Weights of a small image captioner.
Model: 9.36M parameters, encoder norm batchnorm, encoder activation relu, encoder depths [3, 3, 3], decoder width 256, decoder norm layernorm, decoder activation gelu_tanh.
Rows from block 3 of the text decoder of a small image captioner, named by matrix and row number. Rows with one number belong to one neuron. Each number is 128 + 24 x the weight over its row's rms, rounded and kept within 0 to 255. All counts start at 0. Numbers have three digits each.
After each neuron's rows are labels from the 100 texts, of 14976, where the neuron reaches its highest value: "tokens" is the input token at the peak. Only what is clearly more common there than usual is listed. The data: close-ups of made-up surfaces with and without defects. In brackets: how many of the 100, against the usual share in percent.
# fc1: MLP up (decoder.blocks.3.mlp.fc1.weight, 1536x256), inputs 0-85
# fc2: MLP down (decoder.blocks.3.mlp.fc2.weight, 256x1536, transposed), outputs 0-85

fc1.327:153083153182130120154078144150139140135162125118148152134115073133106148144088092135175176140137080140148162132126185138104135178151103159135140154156152130110171116106159118101169152143142147124117160169133151142095129091126109129135148136147137133139135138
fc2.327:102149140182153125097125130152134102113122153140123115097137107106172147141137089136128168079099139133124092093160089159141122151118121137093118091127135127131119117144114085149132138150137134121117140123112131121158129155081135107152143126103138150122160144
tokens: "smear" (86 vs 1.7); "spot" (7 vs 1.8)

fc1.137:147119146128123096111133152154138116118121131078163119123084129118111126142079129126143127128140124126161149123095132140120098159162151132122081127156124080091159082073147102117163107139138124105150154151092136148155161127109131130120182106123134156148149120
fc2.137:135122129114127093114135145184149112077111158096154132144081111148129137144125120173164150100068135100123142105117095147098096153142118144089082142144167105121136081143121118130142107130134087121122149135133161145151142127114123106127168087120105152137134148
tokens: "with" (100 vs 14.2)

fc1.466:104153141097140105158120169146119118137131062072132129137181105131110107115161151085157138128134122111156111092137118138082117149165132149173131083145167153128117144122097122123140126117098114135083156100138124111108117146144141085192149132171121103114121150
fc2.466:105150093089139113151091157108087128137143112115151162150163112100129120133125121120147105121073140126155145096144132173099138155141118142132154097106122106150137160141138186124176149150133159099142110140144129116111110152159155119154136142131154117129108154
tokens: "wire" (100 vs 1.7)

fc1.22:114166126152121105134142112121107123139176102146127136136143125115123106134159112123109107072172163160122107070171100115177098075159161126122132132104135148171094146155120119150165094136102110171153116113132108111094124132131102135129109144158095120108114148
fc2.22:114108088151145096083124150113147127142153104135109099114149111186100169121150138138092121139135112139113071108149114102167125130124122115147140163121096089169080130145122106134112137136102118136108115085159148141165109170131114136110112170120138095150102133
tokens: "a" (100 vs 12.4)

fc1.223:113127147119143096151082122134128111121127147141157158074130104138126107177112112129149119139133122140140159121118191146117134142166123145158138147156122164146128111146135156118163126157108145140150158179116134159124113134177110123128134103191092150173122149
fc2.223:152094149204095189083130136172136135106126163152100136116138110137169136150162093096077142087147144140113158136145139099095150119088123131096100136180139174122168115149072119128125135097127154143122125168057115132147154119139133096128130127127075125101161107
tokens: "spot" (50 vs 1.8); "smear" (25 vs 1.7); "crack" (12 vs 1.8)

fc1.376:103130111120142101141116138132128115132116117141127142095091095107109156143117147115132111111165113128121167118113176130123117140114087166113181162095112134184144102169104124131160146136119115149119164130108127169135141131146108129182134121189117146133115113
fc2.376:154088130156123128140099141123114121111123174142141158082105116133161133114156125138101140080102143114114168136153148123126117135093100149130101138183147092198187110163116124142179146131162169145152129186100117148136126097139128143101125096128139128093145130
tokens: "<end>" (81 vs 15.1); "crack" (12 vs 1.8)

fc1.68:114137108144199149122115143138101079120182127121128144119135126126101148152150122138134127129155102176135157092120152143113110136106102165126166175136095121157090141164123141117152107124106122140117159132093154164129137100142132122189112124149084104118121083
fc2.68:106148182160108156118074153158117136093151152111144134129118131144093121173156135106122132113131101168115164091145103115115130141117165157103101137113158157144166118126115090137174093132125132144144165135102124154132127095125090102135165112149105116095121099
tokens: "crack" (62 vs 1.8); "scratch" (22 vs 1.7)

fc1.634:089168152119146094140105131121149105104163111082166137156183093149110126150162122111127155109164101191134162130126126168125142136149128161150157111126126131130114112134165084121147139107131134154141108139104140164136111111122117111113107188108085143111135128
fc2.634:117161142152106076160125167142110096125144138141118161141167096155137114186210142133146104127160130164119112098150099098135142155133127143113113125122129138190184127123149118140122115107114082121094137133128137163099170145162091099130126123148142120128083147
tokens: "without" (100 vs 1.8)

fc1.386:107101120130182139144088165165181114095124149098159133183127121131098104132138169125103127134123107136100160120112120147121140117139095160150137088132155131169147125136115123121111141110083110148144125098112114127125129141078133139113087163181131107110128125
fc2.386:150117095185146145140100188144162109082125102101138136150159113145090118082098161174141145126112123112136185126135129131131116086125084140139144072145171134149139114167083122124111142106111158136150105126082114099130131155084147154089084120149123131134152121
tokens: "circuit" (100 vs 1.7)

fc1.627:101133141100135099147088184160120114120162108111115152121120112106128158164121115107142109162174117174125170116132178120074155180133148157156141125131134147123151125129092129143146137148116125120120186144104134160116136118145157101153173190149127132132122140
fc2.627:156108147109100147144140099057127099164137137137158115107180132089132114126103105156084153116097119114142119181094091135157145121084127137105095136126096121142147146108080167101130140108141110130165086131127087096110099134140162132115113070125138086127124133
tokens: "spot" (49 vs 1.8); "smear" (38 vs 1.7); "hole" (7 vs 1.8)

fc1.187:157108141144117107134102126143135136121099169085195123143087095135127135127103123112162153162131121128150203116086143142096119146164122158128064121146137107113126077091115117128160119174155099120136140152089146181136154104093147143135148133109132143131152129
fc2.187:113159133141136102112131112151156115130138189113135111112108122147157161160153104156144128067109132144134140110148060115095083115163128113084088145125152159125105086150094096146155112119111091153125169139159144114133127156114127151089146098115134147134127156
tokens: "with" (100 vs 14.2)

fc1.496:119087145171170121130134160131134133144152154077155136126075115129140134120104108123122153167122155143171142128099141166090114180157123162127105103135151132112133084106117097160140131174153141113143174172114170187138172132133138098148160102122161142129157131
fc2.496:139163142137149125104123105140160110107147173134119109127103166130105108147150102185134126070103138140131182117165081102116114127118135134098084150118123138133143109129106119134178119098136122165162153168146151121122124113141110135119138092122081143150110122
tokens: "with" (100 vs 14.2)

fc1.164:139140146132131120103120121136132086098109123132150149155123150126117161106123125134145141154126177145160107126125135157098163149136089116131117133142120081115140086126094139156146121132138125104086135139129104165158130162146159126129139119158159071148141140
fc2.164:149113124142091123124110154128120140145074103145095169146142142132091130133160150098163108129142118116093164106132130092137148133114147108106143129125144150137088176138143132095112110121133121134143124102144137136152103099130121140080139183152092134090141138
tokens: "stone" (95 vs 1.8)

fc1.397:122121122161166122102105139126119079117133089114098127089148102135131127114122128127117146131175149112096150101089137169156143141129099097119147157154100136166126127139131101150151122101098146098142155181130163133095091126144145099162126155158130112156146157
fc2.397:105149126113146114147125121098114115126177100119130115083148180105116103178173134116130123106121173145128106127123072121122150138120157168118094104105139153151124150123079111149147110173111118114127159107091101112112125113166150100153137116131118141119170138
tokens: "smear" (97 vs 1.7)

fc1.330:077140185132149142158142160124132132126167139086083137169139121157088139142127145112126126129175114174118137109092199117095144148140132137122151145135133142117122134156119114123151153141078121132133145127088151148120112110129147127170135156123122135168094132
fc2.330:140169117049156115140145108090137128112157145128152148107147151112124129143135132158107171133122130145195127131115132147107103134112119150160119136111092152145155122127102163137091160148169139151180111135141158153125140110169118091101128097156115130097118122
tokens: "spot" (63 vs 1.8); "hole" (32 vs 1.8)

fc1.544:116085109132182125163093165184170116089134136131133122188161140126091105141131143143133131169160128123115161132112138151097119126125089138145116115126135119153149100162112123119115129100081119156148126112113134126148159150089121141098097135176143104117135123
fc2.544:157111073179132140134118186148149127084107095106148139147167121136099131078109152169153146138109140105138186117128140127120102078132087149136116085141171140145134124165089134131110152098122163135137097127076104105129112147092137159092086117154130134131139121
tokens: "circuit" (100 vs 1.7)

fc1.9:133131146121118120150147133159133123107184146163112172107147088129126121157111137121112122130132151122112181075125172138090106192110117144145137162148131091162132073132118137159156153139129121142111171146112132133080170081177079088137119159187106132092125123
fc2.9:130110154155106151135108146111122125110105176141117159100124137129148114152136097149095093107130119099115160112158111088146153116117104133094100136115118118152160112147074122180130134145126151125150108179110137166109138100174128108168139068157115134104135120
tokens: "crack" (63 vs 1.8); "<end>" (35 vs 15.1)

fc1.281:145152140121194128141123144118115113126108165142142167107131116120146152155140144136122111147148116149136174112128156111111147171094098186115140137124140149151147115147127127126148145169108125153110153182121168136144128068139120059176143128182134149126133143
fc2.281:147097126130117155128101111096156138091096153159098145111137128144122113158113114173099123105106122098126186128154111108178137142125096112120097117142135102124176135149082117151152140122148150126168096169127144167134146100153119153159128075130127129107108104
tokens: "<end>" (84 vs 15.1); "spot" (13 vs 1.8)

fc1.604:120142145130144089152075115135135138123163111139141150120175072167113170121130103121146152107116120109154167114125159122086128141140120167150141146133117143128102125113064123174165145119088122151102140164082141176163106145159109098191102160180146131102136148
fc2.604:127145139128146134150150125071139140172149139134122114114181100088111118130122123142109087143115153152145123139136109118169095094154130100116108132114140118142111110126092135133100130108158120099166063113127083122085101138191145185122109129150136106127114144
tokens: "smear" (73 vs 1.7); "spot" (25 vs 1.8)

fc1.420:135129150112099122155135143150131093117097183123154146109155129143088161148097153111118155133135123135124111120121142137089131128101100159138150124120128160170158128146144120141106147180122112121076147139148133191161121160149100099132126128145106160147112138
fc2.420:135136150157138117123092095105135116130117161149134141073150116141059144118143112171122154102114136121094199121122109140128134109133107119144105082134118111126146164133126141150174119099162165126176098165076096107133104096157118147113113098120128111169146122
tokens: "cloth" (70 vs 1.8); "mesh" (20 vs 1.7)

fc1.96:133138116147134130160148128136145171143171112084145142115125102126090147132131108112120118135128093147114155123097133160130100148180112112121117164133124155127131141169147138102146123147105141147109198126113133170095128129176113131149117128151128126115109130
fc2.96:122119160128131151160092121131141103063127170166168141129119137156124102151139106146135079107129122125099152129149152112113150123095081151120067112146106133127170133153059127158139157146131143129138126140102153155153138112160103128132151104166103153092159098
tokens: "smear" (51 vs 1.7); "crack" (45 vs 1.8)

fc1.647:130106185128128152133095136126110068072130118125134177131170136159148151128120169146151144156137159114131160113129134165089146162103046160146134107128131143125139115113116119119138114147137122131093109143098120159133133100155151118100141126108153093157168144
fc2.647:131146131159140131131141128117100155189067127153128119163087143075120111135160156121147118113129153160142105162143126108124114164136160093093150122101120145099075116101134104124126124107134086123152134089129107134118139124100136134099123124139084163101152120
tokens: "cloth" (40 vs 1.8); "stone" (39 vs 1.8); "wood" (17 vs 1.8)

fc1.590:087126159177126109136132160174134133138154126119125111119081105126131116147123106139152131138116166155178113133113136100137110121159145120127115124111176095139107092108103094156114099148133097145132144116092096150140167094109124116119160113124123124114156122
fc2.590:148121130119125125106130132177138088074111131117150150127091102190137147131113106132156154110102086070104166131117137178079119169123077146112128148158152131120157091150149118108159128125142140141114160175124170148163127122104137093119173105121104140146140146
tokens: "with" (100 vs 14.2)

fc1.230:125149133121150047143145117161116103121117113106145090126135108120115147147133132117117172097114131148140124121151150153112124141114114164155173139121112121152137101134161105137165096153129115149075153120118146121128121136139100084152122136117099155169112122
fc2.230:104125170116175102150110114110100137177120139112150152135155094112076100133120150133099128101103123158133162093166129137139096148137105133089138108126092102156116134165145130138172137096102130137153085128097126095127149165184108112157106135121130166148090164
tokens: "without" (100 vs 1.8)

fc1.530:109139102141138135125140151124165149135151116121099116131126103098104136126126080136134140165169091124108140119126121124123109151110101151115186142102141121122122135169121109099146146106082096142099123137110181165095090094164096112179095131145109142159130096
fc2.530:164117144140154113134092123134128084095122155111190136106110112125120106136175130109125124102155116134121195105121159114129133125099112146121089118100143164153146137142132142158141149089128136153171176143083123126154196075183125109125142100126107148121164119
tokens: "crack" (54 vs 1.8); "spot" (17 vs 1.8); "smear" (8 vs 1.7)

fc1.382:138082105115175118128104168183147125120156149160123116145182077146076132085126153106125140152150118126093155148117124141095107128093072132173128124148138110158151118116104148135099151111085104139119121150106101153152104134118120132134108154120119100090116156
fc2.382:147095080157121125148141191155154125108114090120135114116174118118087145078101147138143133151167131128132180113091162118132100073109122141165113120151164166124137114150116119147095136145138128116117131112114081116120099136107108172100089138138135113115125133
tokens: "circuit" (97 vs 1.7)

fc1.696:082130119145168080129131150104118143130169171124127175124115107132104168123119127111139092077130118134126161067130171149127115148134091127149126143098121115114130113146119124125161129126147107123099166159136167162091131105151095092175126089172116123119107143
fc2.696:157131121169089126114127140183123111145137174135109164107144138136136137128141121127121140159145129129107151149085117122099131157064102139115151142180149158155145111153125130138135113168184159129095140102110151141167138080130106165137161110101096120108118115
tokens: "crack" (75 vs 1.8); "spot" (16 vs 1.8); "smear" (9 vs 1.7)

fc1.161:118114127114194142162112153154172118097133143128135131158126112142095113114107151130140111130144116126100175145113130134127131103151088163157124103137146120165116115158112153134100157101097115140124143115115114129139148157090141147109084144174139093108143147
fc2.161:160108080182142151150096176151172111086124100120141131148162107129090112086111155162133139134113126102143188116136130147122115087134084150134121070145158132140139114159086125124104150096106157132162106121075109094128129158090141159096098118169128121120142113
tokens: "circuit" (100 vs 1.7)

fc1.734:115104118120155113155112149116130121155109127107132165113162112169101149158112114126150138112112177154085137074109151108092140145140098151122166194141148154125141146130113141120147116099113152169122151150142142141079114120158071110158148132141131148151122103
fc2.734:141126150138130161124127135144135076084115120139190087134092084124108130161169104081171127125097125131123151158141104118109126127082124162103117131175143129128169072129118108131114095112151126106096141159086094165155131072107136116148145100124086174125169162
tokens: "smear" (44 vs 1.7); "spot" (38 vs 1.8); "crack" (17 vs 1.8)

fc1.731:131118134133132120118138104143136132134130144093138114125137106128137118134122149076102100107092127136140108109097178127145147197124160188137132148133118181093121103149119120158128141121089122131139200143138102138129135133133144090137151111163157121177108123
fc2.731:138173157085144130143108091146129123119142139118138098156128110139127097141138118122101105075108121164164111129156152126126146179104139144125115140109109120138111121155100171158135080103090123139138174094150142097174115147132100119139144091160134143123104097
tokens: "bright" (56 vs 1.8); "brushed" (43 vs 1.8)

fc1.527:107126133119109127161124130169120152089128145101117133093126133102135175138109142113143161140115110124114164092134153154081119158136112123137166102109113084132087132172123140154135127148153112186079178126100177145091106102134135115159119155180104154151136131
fc2.527:114142133137124134100077122149122151134143154128159153136124136153107121151132087149143139118131130123139181144161133098113133105130139168155122108104174116137128106153094110116152099114136146141153124178113153153138173116173110123144088119144107133110088112
tokens: "stone" (51 vs 1.8); "cloth" (18 vs 1.8); "traces" (13 vs 1.7); "leather" (10 vs 1.8)

fc1.162:113089153119136112135112111113132090105117107103143160096169122128108174128128154145157157147130150118129137080107130149133171105123114166118135100137141157137117116086105149133131128130139106102107114157124122161134093138158157102127129115129155093123122155
fc2.162:145132142169101146129149154143144134151051111158130152177092117121141141121155135098148091155149118136109105156113181103107143170123139101110143150128163145121101112120149109125105105142168114111101161088141130154131151094110123138071135151144088150111155126
tokens: "stone" (36 vs 1.8); "cloth" (35 vs 1.8); "wood" (12 vs 1.8); "metal" (11 vs 1.8)

fc1.704:090115178113126145153087086118138115094112132131164142124146127133116195125139130161168171129147140146100161110105134134111159125112070160147154139140132122162128116136070137165130158095133129126126121127107133152098134118134144111099114122150158109146138136
fc2.704:149131081162111103091150179147119101158078081130107143158106124127118099101124112083126091134128101096113089136125156153126095136129133099129146141116134131107096113137162135106134094128099148101107160101139137109148114119082135155100145155145108114128131123
tokens: "stone" (82 vs 1.8); "wood" (14 vs 1.8)

fc1.430:106135177126139092166060090131133112143129140097127127129158133107105148128149149101131137127170109167138169111133111126099127165100100154140116127125124137112137097105133126137147130124118108086109166163122167186144102107139106094165112157127130075154124130
fc2.430:182117118109128147149124151120134111134114154118156111075147104111123148140175125139083126118127121113187113143094097120095151150121110119128097137170152109122191123122111140154159113147175118102159123152098106127126102125152152154151126104121117122107133104
tokens: "spot" (67 vs 1.8); "hole" (25 vs 1.8); "smear" (8 vs 1.7)

fc1.116:110140176132112150137123099159149109106151071077112167123158115111090148120175105132152158160163094163135157108122151112107112155128117156172121166089136103109124105154142108113157125085096125108131179149113142139109123111119129116151107174158121122136117106
fc2.116:114150174126141114058112069130156142147128177141152142111123106116072097125138100130114126101158145104115158134126125130098113171126090138112132109111134128120134125137095073110138095106150097131078141172081130113135137146149085101120144103094119174131141098
tokens: "crack" (66 vs 1.8); "spot" (14 vs 1.8); "smear" (7 vs 1.7)

fc1.437:147148174140099144142081111147137142121132098114191156142109129129104104102148115115157127151164152166134201116132195094075114127111148119124118118143107135133143140146165132113173125113147118144132130115084141135091124089135103139131106123127085145130112094
fc2.437:126098153138139139148111135153157126111122101107142158146115134170106118122114140093176138139130103113135156180115157122100107161114139164128181189140126165097112120118133146103142130152097131138097188161135185134155124113139114129126150149168115146120154105
tokens: "a" (100 vs 12.4)

fc1.497:097106125112177109144112157172162119089113148121166124152129116146076136147111186146139105110142111125106149102150124149118138120132112148123116106131141104145117127145104135135087120086081121148126129120118115112150147153099121102082099133153131123105109135
fc2.497:142121081174142156140126180151160122088116097104144123148153118139092125076108163148139161143125123113134159110121155134135119074125097152154130077154174160146124114173089103135100141100107149142133111108081112094139126140070142151081096122148132118137157122
tokens: "circuit" (100 vs 1.7)

fc1.632:077125108095179091146110189152121127137150092099153120121136090137094099119110174089127128141155113129109120104113164139125107120153135174143099116117154114117099133119124148146159102151065105126155135135139090130109132153132119113176158134131162115114113150
fc2.632:109148097073112117102126109122081154102136080127153151159127123151128157123133128087122164120139126122132116118163136160108142130116116101128176125122127075156114156121166173110135136144096149094125127116177150104171118117092128120161169152118166124138104146
tokens: "bright" (100 vs 1.8)

fc1.535:113136138097131108161150142154166097102142138109112165127154105091117181120142123107160163128113104142108165091063161169122093132117133139136145143103169130138106097125120108167124152152115153162138133172110131150111133102170120100136121173171100140139121123
fc2.535:127115126104158126151116147120132089160140126138126159098166146114106155146148143129132160141126115106127144165143116112116173115104114145124098162113150129138153154135076157140115082112114131152108105130060166163085103116177104120134118140129144153118125150
tokens: "smear" (64 vs 1.7); "crack" (21 vs 1.8); "hole" (8 vs 1.8)

fc1.121:110125124158135085148137132161127122124103123066167127117104123106104123138114137114143147115108149125176107109107127126120137136195165142130058113133153089116130091073140091159120106151125104101160169096104093159134173149120113099112169097124168139133154129
fc2.121:110171141130153102106119112168169107088103142105139131134110135180116145143173116136143125086106127133122151075144104147090127129106101155088118133126139151145104090167101128138167108109095113169125142137110178111146122133141127099101151103144081121150133159
tokens: "with" (100 vs 14.2)

fc1.684:103125144151120117141140146137151123118113152124126135114131110115098116129133172103151136145150103149131146103133174163106123138141091170168184138121158172172132130128117138147161135157127122164135131118143145152102114100109104102140181170152117160093135110
fc2.684:119162128135124112120088107092155109104135122104120101124134131099111112164174126177139106095063158104124175120148099098119155147141138133159102058162166130138166134099114093154114117146142130137142094103125115106143108138139169149142166133100153146105147183
tokens: "cloth" (67 vs 1.8); "stone" (33 vs 1.8)

fc1.600:125111131122121144145164147182114095071131127104131159097124101153123154141137113107164138114122121130161114076072136080106148137168124175094121163148129146155088115135128108105163099109115087086137130141101116128125118160136154121141183127170108125117103174
fc2.600:126124134097132133208137116105145121080127154110137118135141160139094129140133150139096094144157132174118117112150170099147140110127154136154081159140089121109182157095123168128122157161121144096132146114195125157132142134193124161138125115141140117170114112
tokens: "<end>" (98 vs 15.1)

fc1.436:117089145129160081170090133143112126121163103128111156127127126093092141124107130121135120129114126122147148090142153115086115095164113151173123120148160134163117101090128121140135187147100111135101139117101143197094101111144077097167121140151142154116134129
fc2.436:159132138145100115126140118149101090113129153161136143092143094150080131146096102158108170095079154128121155085154095144127092148109097120125115117131136132139129084137150184169174177149183132090124085152130124136169103126115101099099100095096134125148125128
tokens: "spot" (90 vs 1.8)

fc1.270:098143101110152121141129198135114118093150042069148129152150075120104100112154153070141124138145126119141123080107122137089118149166145140152129093144153147148104116114093158124130105109105130116078147114135137116134155153147147145204167147166146106128107147
fc2.270:094140090088138123149089149126098131118117113142154178157177105109130118126109137126137115115090147121152127101155139177102141140115108133128158106117121100161141141138146184114160155141106170085126112143161146111134093161143161120149147141160151119134115153
tokens: "wire" (100 vs 1.7)

fc1.626:144138106112147096128090094128125111163137140149105147125141115105105131073166096169110120097139158130139110107124108116160122104132127106129135133118088098162148149162147152150141097094118090158144105114143116098083093182160100131146124126186108123127079126
fc2.626:090106097127123132129123126094184155130157123143106114100187162143109158165146140114078125195134148140113091095121127106172108114132163154167149131096107162138102140132124104163087165169096118156113118109132142150151145132133133120140106159100122125117107150
tokens: "a" (100 vs 12.4)

fc1.24:111109133197110154124085155143139127111148153142106141091140106104115139163120120136099092120136114159129146092147153149124139187116073189105140113130091121169135120124116121160154177133134169135130142199136137170107152106138127102149154144155134131126142103
fc2.24:144102125132113149159106138139125134097116148164144148111132105144142127134130124134098094102128119106118183129157128103151161157109086141107098164165120096146156120144105138152158146146105161141131154175142133169142135110165109146163139097187115117086129098
tokens: "<end>" (87 vs 15.1); "defects" (13 vs 1.8)

fc1.713:117113133095191133163100131143131099100123146117123131191163119116128179149120136120151115141108133117141140102103142144112142166145068160187136109121153163167129098135122157116114119138103117148105128117085130146125142162179116086136137136176150096131133174
fc2.713:155144117135116136155099118132149181162148118116091135157140142126083118125128172144139096151144128157099132136140141092133143127140151151162175112097147163141157135132146143099107171135137118185102123109129121136095121101145104155103132123134103153091151114
tokens: "cloth" (56 vs 1.8); "metal" (19 vs 1.8); "circuit" (7 vs 1.7); "wood" (7 vs 1.8)

fc1.622:142082115154119089134131146149108134106138094120186167185139071109117145099113105139141147169123141142148128132119196170094102189145117135157146163143133112127136111153133111177130141153105102127110170132134111181134118134147132105138176106190103129139072137
fc2.622:086154135106156120136168098113147132125120141119104093069141125128198125143135137130107139121126122125130055167132086138173135085111125147143130158137090129151158080129112136119153143106137152137094113127102124074077105146137121130130110133088135125126119125
tokens: "cloth" (46 vs 1.8); "metal" (44 vs 1.8)

fc1.703:104117161108103119163086114106137106090102110100156146088176129137101188146117146151159143141133146108110151062132145128125158105107099167143117130153148158151142140108115129130127168173139135100098126161129121170099125153176118094109124118142168121134129145
fc2.703:159107124169097119110154159143113132160036093136135152157081127119140131114130132103126096153153125118125102158111165122130136158123146089094155161135139127110108105094163107117118106140144113096121147118152119175114144110105139131078138154131110156139144137
tokens: "cloth" (85 vs 1.8); "stone" (9 vs 1.8)

fc1.180:074172105104154107146110173139098119130134070125092112138147128109074119138147149029123154110169127122130121096138140130102111157173165134174134091128142134108085151138116118133141106123070124124102146118155124149138148101117144115189168141148123108142119167
fc2.180:119142120089131139126127089124089143112129107116175143130130130144182131122159117071152124109100159121130108136122139140101153143099120112108187136129108134140126126156139149112174111168142150124087153134171158126156112138116136113139154148115149123141116110
tokens: "wire" (100 vs 1.7)

fc1.516:121157118101134098158158159135157084089166114127140156096111096145095157143126131114145111145146135129122149111107176130139102134121109161123163176153158149175154114155101119141172153160092154156119170165112162166104132104169084111178116124163106122136091087
fc2.516:132134146147139152138099144120138111097105176128142151079099123142121117117141104170146108121118171118119175117110121097136123138107104160119094123154138112147177114170077092141141132140148152173153101172089125136129145120132135142135123085139133124119131100
tokens: "crack" (81 vs 1.8)

fc1.69:115121139151144094151132117172172128150147147148140170073140110124107163150142127157121128133122152140166122115133158166106139164134102159106122153120107134160125071107124141135157138156130118141109158158109136183112183145162095099176152126177106155142112114
fc2.69:142096134139128165148102137124155126102115117143124160108111121129119075126140108135138118123129102073116147158137144112152161125123107116151106141125116111136158138153128085109132174130110154103153134141144153161122141097171150126171138085154125119116131091
tokens: "<end>" (60 vs 15.1); "spot" (19 vs 1.8); "crack" (15 vs 1.8)

fc1.316:109114117121183135137111152162119135102088113118159097172151132116101119149114161141143154145159121126108125124140113143132130110138105166135118090174158162123143124160130105153101147103085134144126118127112119134144176131099150106106127154168150105125151138
fc2.316:180126081140140133115096168145144104055135093103155127145134115152105142094116147149148161113127103118149179128130135152118115091094098128150131091158165134137158133155105121112121128092134169151126105125090130092152117135056139155080105110148121115131123100
tokens: "circuit" (100 vs 1.7)

fc1.95:100121142151133138157080139124131111099123125123119168127135121135070121127121155128131124166141116192101155102121150162090166126132107149153166142123125131134168134162174139116134165131080069138158124149078137154117128122140129127134133146219116139120115144
fc2.95:147150140104132158079129093115112123137123149127120150107143135125127167130156122123123135132096157153158123128136097159106125121098118115123142111111156135155131132106120110131122114124175117139131112130063085140113104099154135103086086118130120107139149121
tokens: "<end>" (50 vs 15.1); "a" (29 vs 12.4); "cloth" (21 vs 1.8)

fc1.607:107088117144160114170076164171154116095127150113116120157143112109115133120122145115126134129123115144119149136131125139124118105139074157132122097114147127172111112163121124158098124091086098172128131127097118127146144156107150127084078155180130103100102127
fc2.607:147097100178135146160113174151163114080112093123137130147147111152107118082122158163146134136123120100132177115124132127133117079128090143124138091147173133141106119166099134116101142107105149144130102102075114102115115154083146159092087125165126126138148119
tokens: "circuit" (100 vs 1.7)

fc1.0:143139141143106125104132132151153089069106116132198168113128136134115163114101090129133125158137156140145090140113146164077141161132091146137135134153136126102124116135123114133159103151142100112113123146106136144151098129143190095108095128126133098156136160
fc2.0:104123133161133147185117132092125152156046120159110099146125140122104119157166178093156100119149109137129129131139132090156170120142147115106158116106124135119072156121129097130114104092133122105153100083139122126123127135117150146074119187138142116088164115
tokens: "cloth" (59 vs 1.8); "stone" (27 vs 1.8); "wood" (13 vs 1.8)

fc1.27:117109184141121154160103107119125119118108180151129137144138137133132155136141118125181157153105146140119119119103114124114176120111051146131154134145136149107090125136125138131114161115154149139114126165092151172127149095141147123108082131109147138144184136
fc2.27:146124093122099113133131153152112156142058079130107121157115133106104134114147150096091086127154123140136121131160172112152153173150156105117140152135118121104094139089156127097115092134138115083140127106178122134177139123145132162093141164151129112107099106
tokens: "stone" (99 vs 1.8)

fc1.697:117112176120124173167134098109143113089087143155138118107128145133138148146164146132155174137122156134093134143107127120120161108101076121112146130140136165125079136125093122124105194116136116138091105161105160148117128131120140103088080143121123126137163175
fc2.697:133172102139091061085154180168119149120098087096156139143091100117114144113115147123120105142135113167127113139145152115117152155139164120113116163141135105137112102117157115120136078132137085094121139087176112152178144136126123135095134117145125128142081100
tokens: "with" (60 vs 14.2); "stone" (28 vs 1.8); "leather" (9 vs 1.8)

fc1.206:114152117104103131187129102162133124137124136144122149115139141167125151127107132131137123116119126112156143140126143113133133134141103171145150151123144145169128117145133143123162155109160103105100112151142170156165122106156131058135109126161135108141101143
fc2.206:121116155144122163127126147122142094098101149130131159097165108148138109135130111129154132087154128140144195122128158134090120171083142167126108114148128134168196107165107120130137149124142167120128135136087128109142133096147128172125166090156121143120140135
tokens: "<end>" (92 vs 15.1)

fc1.1:123127133132133107133100157150150143089126116134142151085166106126073129124103124144137131137157129136114163069094140128141095129147125143133117143125147119116117111141115137114122142112092163138115136151112140144101152101105095123147121163152129114163102154
fc2.1:149100127136121130191159142165160096092129102127159148142116089140130115100146140104135118121131091100148146148119165144116151113135126147105114150145119144116165095156062161113116152104134171128107132116146141155121134117121136115117137093173091104116135113
tokens: "spot" (84 vs 1.8)

fc1.338:124117153157189097160124112183145150125142124115156167119131098143120152131116149103148148121127142161103146116142174144117119179151107146132148149159107135117105081127144166163183150143102116145106134162113158174107158122139098108183136153164130155153124151
fc2.338:149091157135083122100117127094132133088090113146120147143118121158140108113101135167101164101143108118107126114150138143195139133154109090101144191112133119164147149113158106121159129102116138136128118132125159156132138101127117133150091146149108148141111123
tokens: "smear" (72 vs 1.7); "spot" (25 vs 1.8)

fc1.569:133128184114115148157136158128149132108124090101161130108151090137140103122132143093109098119105107103125135100097127139088140179156132169159115094144112160096147094136124144098139109114124138086129171119140118118147139148136146125166189102124141108146124131
fc2.569:106137128093138114159124133131146125163122118129139123142153108101140103146149117085121094092112124134150090095157143159145138155121125130120147141072130094139100125149116178163136118115076138095128150093160129109151102165160132129157143133168156121112089148
tokens: "wire" (99 vs 1.7)